config = dict(
    crop_scale_min=1,
    encoder_mlp_ratio=4,
    nesterov=True,
    max_steps=8300,
    batch_size=256,
    epochs=7.2,
)
Rows from block 6 of the encoder of a small image denoising autoencoder, named by matrix and row number. Rows with one number belong to one neuron. Each number is 500 + 25 x the weight over its row's rms, rounded and kept within 0 to 999. All counts start at 0. Numbers have three digits each. After the name is the row's rms in percent of the matrix's.
After each neuron's rows are labels from the 100 images, of 14848, where the neuron reaches its highest value: "patch colour" is the nearest of a few named colours to the mean colour under the peak. Only what is clearly more common there than usual is listed. The data: fractals drawn by 1,000 iterated function systems, in grey. In brackets: how many of the 100.
# fc1: MLP up (encoder.blocks.6.mlp.fc1.weight, 512x128), inputs 0-127
# fc2: MLP down (encoder.blocks.6.mlp.fc2.weight, 128x512, transposed), outputs 0-127

fc1.25 064:462522467485543497473501492513495532492521513504570503467515522484484528502478504490486477471478548499454499499486515485501482500491525498516573545504502474494512481461497492488451523542491437528487494500449482478504480538490472511479525527472523497477479491496460500525498464517504508509538517514519526520479501475500552480459508536486520512526492495502437488487489510474531545523506
fc2.25 051:503517528528535505504518478442478490517473475503455462518464514530535508479509488452529536511475492475487571497491481505522468518433538490499489477462515529519468475534470527499543507491506534464501502507508504494544508478502478517514509479471507501487485510468506484527516506494478492512505484470503491458518491557528500490534544468454484514477488514492470517474495513507503506566512
patch colour: grey (83)

fc1.495 102:556476495506539527500505487522513527500460482534493462504504462484510480492478468492467496482494511515504487512505505522521506478499494450484488502469493487471444459514521497552465524514480515532469530503458468512543530517540508505473514452507449560483538525475493494484467530545508511504517485513477513501505495506537462506485532538508478532529473496531510484512477491449504528528474
fc2.495 103:534506484463480546533513480505495547516506497501494501495557482491477524497517529470487512469470502467473478485500461476470497451491508555523500505444492502468519549530514518534501523514509510513509530503464480561514489476532483497514557456531510480502503501522492504495513484480433520521497455472503512478506487495506523516477560496455467519479476487542501488495496471503517518493486
patch colour: black (80)

fc1.323 059:489532536478511514471496463515525518526479489503467487485478477471488507511536509511553509457519536486510469491548497518517514486474526436521450501505479517478500489522518482505453473512550483517472500528488439529500522505497479501505522490545497563477540494496499477522550515531491519526494516442514511446499468507471489481463511494493502513503512514496478494494458493477507521545481
fc2.323 059:496508542495462484503500471504502485505503475508461525516499519497525517548507489461480482473484494489477536492500452498534510529484496531491524493473552488481475492483475527493530452477454501533507517489505477474502518470494490502498518513515497445489497444495550488517564494522500467531485517502509503528544507524514482448504475505516490539495453505466541515525532519520532482569513
patch colour: grey (83)

fc1.73 077:563446525497450515461524535530528500509485517491465452523492450539482500485486509516517509471441491529521522492501473531520472514472504551482500512532501536498553492500480527486512508485473481530513504507507473497458515532464422540530515502473501480511494525507543521492480511480481494496479517526527490509483509515465499481466486508476497517493506482495513480489486538520464526477513
fc2.73 076:479520466477512506559494543493567480472491507498532480498508501543467491524480462529529485530520465474501507531522529453507508532519479516511480508504521487502486512489491483504514494490494471538496523470520527496495481492496550546507477489498518466499550508461496530497526464547503522455464528496510499468546465488507504449488508483494476501513505520439481512517501495509480469450535
patch colour: white (95)

fc1.441 041:492490505505521514502476483504465520491464526496523489509519499479485493523513468474506516469537570499507462500518522459497471500493490492538441534497460504495529485507528484492525485502526514520490498474533480524508526520552481511539471506501537517539504505500519465506495521540520525511503480495456457476492564505476484543487470479447486502495514529478506439537462505471495486538464
fc2.441 043:475497525492515479476476518510535505540532479505519487497525526487473479516484520498499495527493483470483498489439527516496519542521456505497513506505495534506492492488510531485510497532456488509504484500509512441489545542497563477514558481520473512485500511495520490471525460472480440457509486478544514477481472524493496455490502486522477505509460474521431543512519513519499494482551
patch colour: grey (90)

fc1.64 080:480488515459535495508480493516504497502446488501522532488480532505494483538525497510468471470495515502484471477497463494509511501497534482507520490468480508524471532497475477449463495553516512513464509523480518504515502488548516494522491532522486520500495495548472437479493497487452475556556516525478511519433490504493490509504521482517507552480481526504508524491481553550486464533501
fc2.64 080:502484515459507521481508484471502477506483519486521526505483520514477506457454547507503455516503502515459509520487468476512492496515528493516561445508514488493517510470517514476478468515529509492503490495479427457451514509524475502487498486492493478554502481490513490501480494470487543554510495520480512506500475502495549463537462511457539494532515481515499555518523515511542544533516
patch colour: white (56)

fc1.437 071:511468514552549491529475550505470477499501479474511506502502473465524489479525435507495534534504498470478477491539480526475512518478497476488468490502494492514498494497522452501490530506497516451455502523519467464535513493496478487523485453482508538470467529492524502432502506502451499519468493515516502494476494506521515501494506547557515538499496478532515537525479493508517523555490
fc2.437 067:532504490506506496513501521496458501519483489520544529509515476488466528508520539521492523520533508410485541484505523465500488517473515504473486483463500546495542495482519496510479508491490457498499512502477419517505520492547469502547506467530574524504481467523511470493489506446514520519501485509517524505492485507460487499521521526474465482500500503462486485519520511531521484536482
patch colour: black (90)

fc1.224 108:516499504518533529487483491507509536485498493499431503499520542483484471518478542507487508536447522486457468493502507510534482470475512490498535489495486541519519500504475473445529559473480494504487491501546465495471516476505523529515514533497525494494496553524490481500472499470499531475512480541518522498513492519522468517476458478535537504432539479521466487468499511461493496472520
fc2.224 118:565473485499520486500449478536536500519501487523524517502521546519472464526453520461442515497490457503475464518454536515526498499471471526508499509488501538498498486506480531509518523495467492502527471489494488498522491473515524502499481538501503494467486526479520469522471483495535522480461520513533514504450474526504532507492479499481479504458530471485471551546514549491524480489527
patch colour: white (100)

fc1.111 129:487489479471500504481491496502517466498495486476511489519472538515510494496472551505512524516451479508526482494492444504503513513507507576502468527465486512494510525492494498513534523482517496492500499514471512531563533502491504495503520498498516551468490482554455489486470499466515550479520468482484476498482474536463538506529474459512555510522538512475454530498438483527484485497496
fc2.111 121:459509479502491492552491507526483508494460542504455468484528529518512519514490522529522452555444497485470471491491458489482497515524520466520515479494492498460472560507491474497548535509538461517480482519449512521535490474493433496496545511515518520457474471557496519499531491476521518483492491472524504497486492488521507500487470517522520504506494481528517532508501516511478483499522
patch colour: white (60)

fc1.278 106:455480505495494477516439476525472503540508461471512477514495479522487462495524494519481553486478480536461452471538477523536465535499490468479467513525487483492487469529534476534513525528536514529480493503499478502492491481472454549515503497524507505510531517516526532501519476585539509465496512486527497495481501515503472495508496523457509515480512501479539527480496515465488517519479
fc2.278 086:511508512507473473496490537467510509492463523491518463470521479486522513502466497508530473520506474447489502493518517480508519480460506490507501465529545485466530491537469495516473492453466529539502502484519492535507495511533478536515511530496493510452498474488550492526491494494514494464547562521523522437468485505507492507461507468524463535521495471503520540464506531480503463527541
patch colour: white (96)

fc1.234 023:485505485521518483481482468503474489499461515504532501466479503498478534500503477473483531488523483502508456486491533535489515522476527480509455509466497504492505505485547513442481487508510513531464573484492526520480490529505489480538503527512517507574519477502489454504476483497452477505472529507461476462523468492542491553549526533513481503515493535518490516523469521515463512519480
fc2.234 027:512483500470477493493468504492498502519534536515454506509500444500488489503499517484480539483533533463521504512484547479512543483506505563484498547460516513478494484509539484466536520496515486474479498474522464519498508511515541493515521508464463511477503507476476507484565448501530487495519430516484482536483523491470533459510505486487528512450517497473476532508494513486506447509497
patch colour: white (57)

fc1.44 126:474504518478474522492480528519516511481480506499508498498513508542482473512496486501504530472501505500486479543547462509476509488488508503521453557548509530515512533497490493475497483473501463488502469526495475549505514527479544508458525469516512520491503480493486489530522541513582515531483451461431512492475520485495487493506517484514493549487479526500472545505457479530477487505456
fc2.44 109:511490514495464473536524486519481537479490465515534495509504480447534525476479493496494506536520519478472500484533460495470501544495526498486539512464512510502503547539512508484516473504483540520550485499503471470507487486499477491470490501492493509528489528509529484519470478556467516499539560509494513474517485458485477474498486495442520496457459498546530549504498500501448508511457
patch colour: white (74)

fc1.75 048:478462472450475539449506486476455509518530500483540494535464523491529478518531513498507448489485487493476429500496480502540472460462486493489479532514504504513494511487525483517553481492464497478529503490502478466508488504528487538497496464477536533512535488490527496537529494512469519532497468525495505515512513480508478521517498508511504506501537545482540562504451533494490498521476
fc2.75 046:494500488555453470487511520484508479494504483495461513468524498505495505519506534539547500473492460483501489457513534484476481515485507452484526495497556457536466487488439518511501482504495484513510533499499505488489528523494520491499489459509485453551478518480496558504520462541457531476536516488505505498554487538534537477522509486474505519487498496493469519512526459509511492468531
patch colour: grey (93)

fc1.349 055:509545450479520499516479513520483457484509524495551522523542468516509501529486531524504490502484457494455487547525499478479497483525499558503546459466535453496484510506458490538487468490459423504509439529504514496526521488499495460515498484488519493520501476463487485514502492495510486481515513474463488491524497515509537475523491505531482486512520477509510489501521482527533528466538
fc2.349 051:500467507512435508496470490516439491514495523461475488488478539463532513489522452485510541472516542513499497454529496475465484498503502493524473500491519522520524489541492506472487491511529473494509502533518549513482521532503485528499490511490527524489491472515519505491519521507450522507507523458504531533527467472482450480465499421527496486487510505523524491547474523488519544487474
patch colour: black (90)

fc1.172 058:511508484455535512494485476506526542526515509517494467531497500512544508476559525486523505485537517491502468488533482509486471492464493508493447490470492461541540490459499528539525484500519490514470487471530534478498522510497526520500461494467508547530526500512511491493506519472507459505535431516469485478458471489510491513487474511524470494512465490479560526491466492514447509521507
fc2.172 063:490507496507516471472568537484508528515495486499523517465522494520487550548494516491457524519478547536491508517503484512457531507473485527510495471505502500485501459526477527514473514513528522461474525477477429469476516499508502554540510500510510508461490508500475533465528524525487500512514452482519523500493513505476506486488490484500525462439450481504525491484542497509502535467529
patch colour: grey (89)

fc1.176 081:462517495507547476496546471473515501448449529536502526528443486496524492484508475493470490468491488497524497469467539510511502507513494515516498504532501504502499521541484521533551505517472493494457490504482471530560526513515507513491485528457513477530530462512514485524495510486509483510461498487499537468490486469505518460521511473532439490554497551462505513470480525520498497486484
fc2.176 093:510532462469514510495544472479509481529437555544515480501513538502488468467518511469490504473497457530505513455520515512509482499463495475494517429523509478474534514490492491506520508505505498503504543500482473476467510571465465522474536500489514471532504506509508512511479493488537498515501516465476523470507468480534453502543531483523498490515487504476486543535514464498502494537504
patch colour: white (51)

fc1.348 140:503481511468547582530504462492479544511514480511499482518537509482470486441476477480528487520492559511520452489451462445507504469537543507511514504486467480484467479528529501473505496533483483466476491525537546542470488507531505479492506497506496483502502500517532480511501498525470487519474497485502517478516491544529506491501518482517493534505502495527507508445510464486516483517491
fc2.348 149:501526530474497528534501516479526518500498511417522484504544508495470492513526517522520508511504518492516438506490478479456518513544490525468477495491491484484520538531505499492541482477498521515478507450516464512513453546525498484526470521466487498525481525546471523476528532518515467492506454531470487503522510516493535501481500520493511507486503490465519456426503463484523500499471
patch colour: grey (70)

fc1.14 122:523479517510530492497518503521469494479498480533475509471488447506462520518506482464497487473499482500508482462516500499488419463479456502560548531500505499475539462514545520498497490477478518496552524518517498490500466505460541520525479471507511522459523505506505495518552500514481504455497500480492504509492473529447517512510539464541477515471540525484511510533499509478492518537501
fc2.14 139:476538490498529493481467491505531515463480519465476504517509536490491515489467487489474499526543536502540487528489495521509494503492455494503459531505496449508486484472476483510510530506514490499455548517538461441504509522483462527490439509462498554534472548492538512479501488543490483464487463539529483524548496483476539468522501495513507505488504528506492512489511514512485529473528
patch colour: white (55)

fc1.420 182:494513527530483477531499491529488490532450508517526516462506496514517514454527522527516531516455487533490489524540494450464481510461508502512503498501504470555513481516524445469492506516490471510536496472526465484490489522472472480496548491541501477482504483559503464550505541518514522458518491496506475486483541516517479479511511465484459495512510452474507479477500498456516500531531
fc2.420 172:517464522497515523533518502503532511485529509500575494516501491530540512461516476469472498483469534548492481494493506473489484512511469476491491536500493493507530533516465517494516513457493498491542501510495480500531510497481492539518517511463510567514538471481484519521516488489487462498508532504495469431465505520468528511474452505482500469471497455463518533480499527491467451519532
patch colour: grey (50)

fc1.27 088:494519488487538535489483494461508532525504481545521513471490488477500544496476510510487480482462581444484523493472515519519515504491479494485500509488456480496490478490498485532540473507531503533492509483521474513447537551493546490495472471489516519509454500526501462508523515507535508502492539523556468506507494506500427508523480469483507460511499511487512470487511506480494473550519
fc2.27 105:521532461500464447494536524512463497465501479515497474504531506477496476488490542517540545449470498536498487498538476525521459472527523519542519513470469458556503491502499501510491528536484519460476484471493478463502508497505509495469482496531494496496496541511468473477494518527523495498510479491502550513482519559524515506492476496497492497494470494554514467496504495511483566489454
patch colour: grey (89)

fc1.393 061:476528456516490527517516534490536493517524549515440512508492524504484462512481513540522485481502534507525518511496508546481504484500487498498470506486477500477533498473522491500549476513495545476453516534532469538500462510518437543497466531516521480510490497524531457464530474464500510473530502480528526461482489505492430472518492473486478516512493474466488488482486538507508517496504
fc2.393 058:534524508473413494466535471487495514490486503470549501489506518497476522488524520552466537491534470490462488524536509519472454510513513551477457523490519491500516474474528505496493515488485458503493485455475526523480507528512528484496508517516464529532499511488459503458465486521505530510467509494463505535486500470531568525513471512481482480519512508498481500545522514508514494504496
patch colour: grey (83)

fc1.195 134:484514489495462468491450495493516524485479468498520512422471490498472518527466501493489463509492519507527540475477510492485486496485496527482487509502540481502499549537500461492517529537487511513453447487541484509500507462508500474514520511511517535531520514504455547518506488498508494479494527504515510502508533537514429470495459489523503511504481512469512523536544494553500455491545
fc2.195 145:508462565531532498484546498457513520554501550491495514480520493490498498458537462491490486454461512558488482503499493527510471526518462497514506527495510511488489472494484492483462458521527486496509474517505515494511531505490433534502460501495505470495485499470541517472537496489418536539498472498511476495477515520505529483463502509521532486517508489520489506498526522486514505469524
patch colour: grey (91)

fc1.347 095:493442487478524513507477470541533492470520495507533502507497499446521480505514495484480509514504464470516483495455496429452528513523486482459497466532491481463463550495502527468516500520523517446489502513467500519524516530496510510499522510520522531481565500484480495512495510515508478495494492508551529497505509492513487472517482470456544536489540481506519460525533481544483505525478
fc2.347 089:466446505501510546476507500533498441504531506526535508479499504480554486463495490488502487471527504488487505523482518482498493460458516527460527431508527515481511504471528503460491500471527515479500485532531511501566501471504496503505506496536518544471539503467476491496514521492474508506495497573501507487474484486503497516493525486487508529492503469503524528545478491516438493448520
patch colour: grey (82)

fc1.22 121:525498476494480506543479455493476454492485487513494501515544464528450473528498500524526518490523477544518517523507466481543495506498511495550497482488513538512524475444531510511499495492474506500454532493460526510505506527507470515500514482482481531421504499502487516559511486489520487507449546506497461486514496533504495489548475468458491490537507474472513475477531495531520500514479
fc2.22 129:471514492478530462500518484486465500469477514534509515494530529490524486456541517513487521522540451527485503494501515542498532500454460493504481485477474517542509465474459502467480500498499475513489461499515509470519466471472527490536516485504544504462551523506482477505484489523522557490483550520525477502516494461519484507503509490459458530526513470510487518550472480479494527513545
patch colour: white (56)

fc1.442 079:483487459517525497477520465511464549485523465485550522477479472478478510532501537510503519471497483563493467543505532503499523494492517522502463499521530501484516490488507478505494523492474466525506487528481479523474525558529503502436497519521479498505446477497488473513502482518479471553490513482509518538500510462511528509528510463510506546442478489545468511484490497488523529472478
fc2.442 063:529494484521569530501478493511490481552522498503488483490527465453497482500477487502513522509500500505489501509464525480476480476474490493473442527481497487494505493458540487515505574482473504517499488517507503510452511477507488499471524475542478528505494540530492525463501509526499491453528504525455525522552508479510518484547474491504523534469507441502493510484550475530486480486541
patch colour: grey (79)

fc1.255 041:508458478518494434512505520474497488518530510543544476472490497501523540520463495499478566484505518509528509508471536471475510470527453528508475517508484516491533502485499542493500518551527487505493520518498516526504459497539489483482481490463540480557485539518476497523511470504497459502504514501488518477488476486461514455501523511473516509493518544505474532482482472432465500507500
fc2.255 039:501528524489512518518493513535492496486504504469467459506494475493490502453469500532509496511525481505498509529527508466539488470507424510517456509504439484495496509500549516508482491503452481510478433484532533511569484507487494551482535481473501520458508480514518516525493526519519477503476482476514501494500457490530483511502499542503520512513525511488507498459544532554469467511504
patch colour: grey (97)

fc1.20 118:523518516536492486498540495457502486470515520515535522507501526489503515509467480464493467499488477472480490516493487493495509450508503499544517495488544476515536528480503473435528521459465483547497493494495515494519437464522504529480475460505538522497508511517497470477451563508475530527493527511479510456518489526522527482484496488573536473482487493507484510523509471480536501501486
fc2.20 098:514503480456521518464522538494506500509500504492494485462485481502539500505546473523514529544512528497520520498522486453509480496457487497503498467500472523481493465521491490518488469493524482499513517498475497496486515490487499575525483481517491498470500493485473519494520457543540472491497619493487559497475453504476450495531481490467493488534501463494508513502512508476508523502511
patch colour: white (63)

fc1.321 023:491530505497500509508507508507491467480525515486507464488489491509483526471473492503514513503479497508522495484497480503480474516501497495537471489465482482543500508452551509455514475498471496480495547495510493488490521515468496483529507457490543490560536532499521467513517508396490497460512526522507517505513468493559500499505556509545480475471517527478444528510484494523466536513477
fc2.321 031:492469494479465496519498480464507486469509532523426497515512438523512505498516513514497494479491527471513479489509519478489538463512520519495513535480489512491516488461577456505543522516510478500497473498534475559472518494493523514504480515507496501497494511462477484487502467533504496510497457507485517535471497484489533426484519527499506497426553487487489509543491481486512474498486
patch colour: grey (57)

fc1.114 075:507473515519505461499491491499503530514479529486469486528499469516490489515492468541508512530468462497538522518495450482517493472515526491505514479502492514540504495506502523496495516460491471471509462499503503483527557465491507461474502486481517557574474505477519497498457554526474477493484493500477477531516508527495540513526481501500444509474484475486515509533515444543507527490568
fc2.114 065:485495508506507520499516463537489490529482528435501491496462516531489491489518449535472459502487540562490505509524494524461512512479482482493506498523507503453515491489544544476501499503534529507530505482476477501520478498486493570521509487458546497495523464454482482514475556480485477520486520467495532484533460469538448512521497505510524504487488517487493508462486504494502521500455
patch colour: black (81)

fc1.303 019:502512529502516472483447474460535509473503468491530494493508501478491496467528515499520511533511473450526463488467495498512520543512498506496530453473472507522518506486526506487493491484482488500507513493518498500476556513467516480491469508480524512552499480489530496544474535537504470474477502489470455508533492509506565515559533524520472553511501537493471494524470442540487497503481
fc2.303 022:487502493506475475541496536483494493468545512494471525479519527509562505514473504505521481455499516500519510471510525495450516502548520489480533509508495515466519470512502504475521464536563501506492536515532508477501498500473497520502530521443502496534487469492516487474543529512476513494527498484495508491464523495488470433462508531507478477461494476532525546500502465482466433491514
patch colour: grey (79)

fc1.457 067:454532467494496515505492470496486509458500491489504588508519469523484507518461553524496461506498500482490504560567502523477508532522506534514459469491510459493507513473505512524509533510476479488486498497476522443533533478480496517525443507493510489524452511498516493508507492491554489492473503512524486501500525533483446521510520508485491464478510458509491519488509512488541533490486
fc2.457 052:463485511537440482480546499519465518504482534505517450504490554489527472471521508458539565457481509481507477470504496490501498492509494465463503504493509521565495449519472503496472490499516543523516541517492517553478486532495490440489516500477476489487512491512483516467512504491521504458509501504489501533454507500510513529464485461520516505534548516518516533514508496498495489487492
patch colour: grey (76)

fc1.225 159:494508516513517458493500524509539500471500557512488466467512445501515491477505465474483515520535511489504510518522533501535508490496476544458495469471471501520492463468429520493496488514507531515521457460532456536522491493495517529500506501429460502493476480502498473490478503538557526463530492502498517533472521482545467491497516484478550512519504495536491523513491516512515501507512
fc2.225 174:512459523499538504516548527516488519519499542476540479517519547485512478500525509509505492495514463522485502497487504491529477489515481519485530501448490503523523494521488518497457482494537528537506420492515495507508465490442544471504484509476501538422483468495486468467482531500476503523474548497496525496493513509524493503477485488493455491519483517507471531479507471496563503493463
patch colour: black (99)

fc1.306 034:489511517503495555511499509564524512496509505485542526479492493468514510479514496476503496503559493474468491509522485485502518532479467530472418462440484478525506505479532473484480467526518523537481504505465500506477504519523491494472487469530512520512463496488499485504519488472529506433508475500535479462492533490502539515496506535505490577495465523517499491526520511518502480472479
fc2.306 046:487502514511491492491535480489480484509478489488434504531518505534479495525484518489467520490530534473525507472531502508530509522514469510499492520470496503510500515454523485532480496492501510501486501490478485514492504483511524492496463500492472539426515497457471506484474462480511512481517451518442502531471492514484554451484499553525478484452548551526510445516464516479513503482539
patch colour: grey (93)

fc1.295 025:528522522504528511477522488499476495461470522485503433468499511486493511497495498482539485490538477539508477512501538507467534542489477489492474481479476493490485499495580506509481495445541488527492502476484464509501503570482490468511538545510559537498518497499538451503476524497506495526437473500489489471499484474476506547500499523504510484465507502506533465518495496521507494508478
fc2.295 027:511502515469473504467506532489499491492542520517443511487497444502512503538515563493494510447492482471509473523481551499520537496515496552517503529511517550502496522473554468494530504510518463490473525480529478521487538518488530520502520505508485515510504473497497511509520502558525499516513481496462537544488536488483488441534500498491485536449478498459508495538503500496491463497515
patch colour: grey (68)

fc1.68 092:555482506455414536435521497451476521517488501522454482498490492466507479479512474516515458531507464518505482508466495494500505469501465505514465494500508539538509528500550539515502503479501508510506511508506462490501502542522525545515488472527499524490494473478551526525508524552505515515548488481497496507510478466495487504524513492439496495478495489485475528523478491530497516490489
fc2.68 071:515530529483547518457492494509509506484519466487532485473467514492509509482490535500509466494527476496472496537490524523502497541511530504427547493468484511515510455535453569511510507514507483539494521513493498498498540508503499475466526494495464498536463522502497478488510460498498494502486596488515470471488488516482507465523498494491499502529471478457503514513503505484478456466535
patch colour: grey (85)

fc1.196 068:528538528526509463498479509481477488538499547491496474524480497536455491510512532506521516502514529521474491469487537450493517493531484482472475474495502490550478539530492523479512473477533511473477520512497535460494497488476504477519499485459484527521494563537537492505470488442484518516498465502520445481486514533511427502518518512519508490497464536511526503508471492513508510531463
fc2.196 064:506507473477475554469504497483476479481492524492475536453458471531481524449521482477494469497478490534486531532501484468496496479516498517546517484510491490499427503505541504513501507484515477510488510468490473531476460502532525487533478511522501498476520508503481491530525473522537507533543404542480506518525505496486533511544514494515496492452465500502521501464512482486508527495488
patch colour: black (99)

fc1.342 113:495506531473494461477543498513482477519504505489503545479501504504500491484470520504501558483524487479576470526513548456511490500501545515486461497494524512453492468488451517482542491468490505459494466521516505546491534480502506501510504540471472530528517465508535508494521532516527503477529472465455519434526517485539472512528530488520488468488490512496516506494508515505475515468502
fc2.342 123:487512458534545475510503491489471540513503504531493469528494494509487461473523526527530515507542474473525447510522462500510451489486499493500491510480505491474485489490516489497549543464510455473481414517509512439536502459475529491507451513481506511502494516524501492498519536503495524472500540521508498518502479537499473491501535525543480517499483516535511506501474534527451515487484
patch colour: white (72)

fc1.205 111:480480471529502470490473498464467553464489508486485475474467498531515452508539520560545493483483491531534464510504487479474506492520482505516460476508517473463510553471536467519506515521502495537470495518540495465523547478493532508481525477513513494537532499496499521490481484522479507472474481463525524475492532556501485479504474478536455502497472490515492489529504504543532490469505
fc2.205 100:487459553522526516549522498506518482510496476500513487475504485495507498444449509460474479491514519492499490501516518530483486444479481516482537548531546497469509523504486518471460477503519522517516509513493495456494531536490445497489477464508490491481474507518534492468574508460490517490546522539528458495498507438481511495478510535521528493518507485527479493493522539485489500501494
patch colour: grey (63)

fc1.61 150:500528476530518518546467533537484492511492516482513555498495510509479493517491443522548491514527488498494503493507479519440530465532514461478463505468469487490528471543547499523502510492492494511493481481509518476512533487486486502488476477504483523533483491513516540501479465434487480541471478573519517480494526555487511500500510524475529495500500473462493472494477479537499462519481
fc2.61 136:526529472484494495521489530526466509489504563454522502491506487506521558494531499522541473489518485533470511545475492484466484482505503522496510537507468507510511483493502556509531505547478512507529474467475502483484486487488488465533488507476528500510450475510550490510468487450486498499518498502490540467513519493506506502484460521525511443522520490472482529486449473536524517481441
patch colour: black (85)

fc1.406 192:524452462516484492445494502552556492491478469508457550496502479508539500456499474473474496516480475467506527538491448535521552518515537484504509506506524502471510502501509535491508506511488467528528471489508488495543563469464487478545537475495486494500498495457502483521490504506496506493463489508500516470519543480499516491506500470550554489497502505489508547482502502475488489468515
fc2.406 154:501511519529510493445458511533449465480486486468537487515485465490540531501465497470485482506513480542471502502487485474502498476512561507519524502536489485523481490476474484507474511463497494493494483486513496498496533553504531498482527490530503537502539497478485513493453493514523555496478544518521476503475512502488532496514460498535514471502499552520554453526460472482450513504520
patch colour: black (82)

fc1.460 067:489485509483444502503491490478510502496505506512469513502473493524462477495477492503492486530511493488498475464510496478540508500548468500492444497521538526494523502477530503524521502503499498507490518514516465481522515505495504543518452481503460518522506510510524516556525499520551487464514450504531536522530517478505498475556497462473474481465510592455479488454493510459515502531475
fc2.460 052:475502510475438509511520555495509489489540495519499471512485537498474445463528510482559467500502505532475506505542547492505498547478531523449512484500520485507506483475507502468522507523497538513497525529514422450514484517500474491491487524498484487504532493523510505488517471500456495503515521505467533464466488566519498454504516503486472493538498493477505524484481517530504492515477
patch colour: grey (90)

fc1.63 144:537469488470479484528504527519485470469495517452474501461497496538515508502516512491550516470447567501500484517487535498512494517542499529502503487503499529515491495478502512554534476516485505526475537467502538466533498478509452504508531475535463489501487451517481518481486518496516427454520509505516518479503474474505516494488502535517525489483460511492525517487539540478516461486476
fc2.63 145:477488488491499531487510527546489457492522477526532502499493483544512463474485468454504510476481531484510523492500475510463480515489506473551469476509524495499472517476552538505478498477486520472549539496456498492535537504518490503522494472554457498588486527480506529527462514527496474483489495494451530501474521517538492512503529521487515512483487479491506493479527507481450491499485
patch colour: black (92)

fc1.32 135:553548488486453462479523509451516468505506550482542523491520535470479512508496477497531442531515510466545502518450490479477492485492482502523509510482521467517514529485501520488466490461453523492508473494486484516518484529540500536483501488525500488520459454484563499516453528518496515482502505528529495511506524525532513510530508460490476490488463494536479503511486500512523459493494
fc2.32 118:495452494485491487514482497494521508480499496513516462494490509547494501515469496487488521479489482488494470540484508527510458490480515494460488479539494519497492473545500487470530476496493453491463499469502486531499489512508510561524511526486536442455481474484479474483529471510559502492501576571521543483470503509509511513518456508515499489509531508454510534486510515512531492510551
patch colour: white (100)

fc1.332 082:525498554500469468520512520488497481531507492508524559521501520540520468508499518465508511469500509518475516445498523494480533464464529475531484454498540497496485506480514505437496462506497531529453541485478511457476520496495489531518525455520502532517527487508491490479479509482457516502512499493508461525530461514472476517500509535528535532483481496495496532530506488458465484530462
fc2.332 082:520503527429556528517498527526487479488480513490493548513490483526475492474474502499507476474491503544437472513491530484504496478491478516517518502514527477501516510503523482495497531516486506479471520525470467496499460514488493473555523547485497470507509438487495494494466509486459552542472487527454515513479494503473506500502535508451535486516461500503487534490533530500542528509466
patch colour: white (92)

fc1.501 095:494456529440489528512512511517492483506521553504480462454482522498534529482458487509496482474458519521511474534535497451479526478500578508496486527498503494470485527471540535481503470487511532490487541496555514537495506502513499476488486503515488478502518500486493479484463448533486478517501485513499532458464515499485520485522472478494528501530493557510495470535534510524516495485486
fc2.501 112:477479508501541519494512501448470530563492478509525520466494532538510526470512495468484452534477467505471512489469507527461514499514466522497500508528481493482465535500443534503502447532491507492512497499519452501488533470501522549527503474501527484536522491477523457479450498514473538535514483512506520457458522500528503477510498528526496482515541502514465503462509506486481520506501
patch colour: grey (95)

fc1.232 028:534483507502512539500486534527481500478474533514494461506527503532511493546497466490518464516504480492520535496500482523516511532499497474467563499497484524504486476515528481496496464462545510514503499476504520516522519497501507460535511473526548509476464498444502522473482546519507474469503529476504524535529495497464556536509460501498502517443476502491522447495543494473466496486546
fc2.232 027:530509478482511527517499456532490484490480471469532537500486506480483475483520473529489503491437503524512533541518503473480530499488489542479505518500493527501520508494525471512536525521534522481507485525490497465489491480474525533502503475473505517517466489524496464475488489477501520500503567519472505501539484491523423476513468522489514483547487466498437491468440482529511520467467
patch colour: grey (83)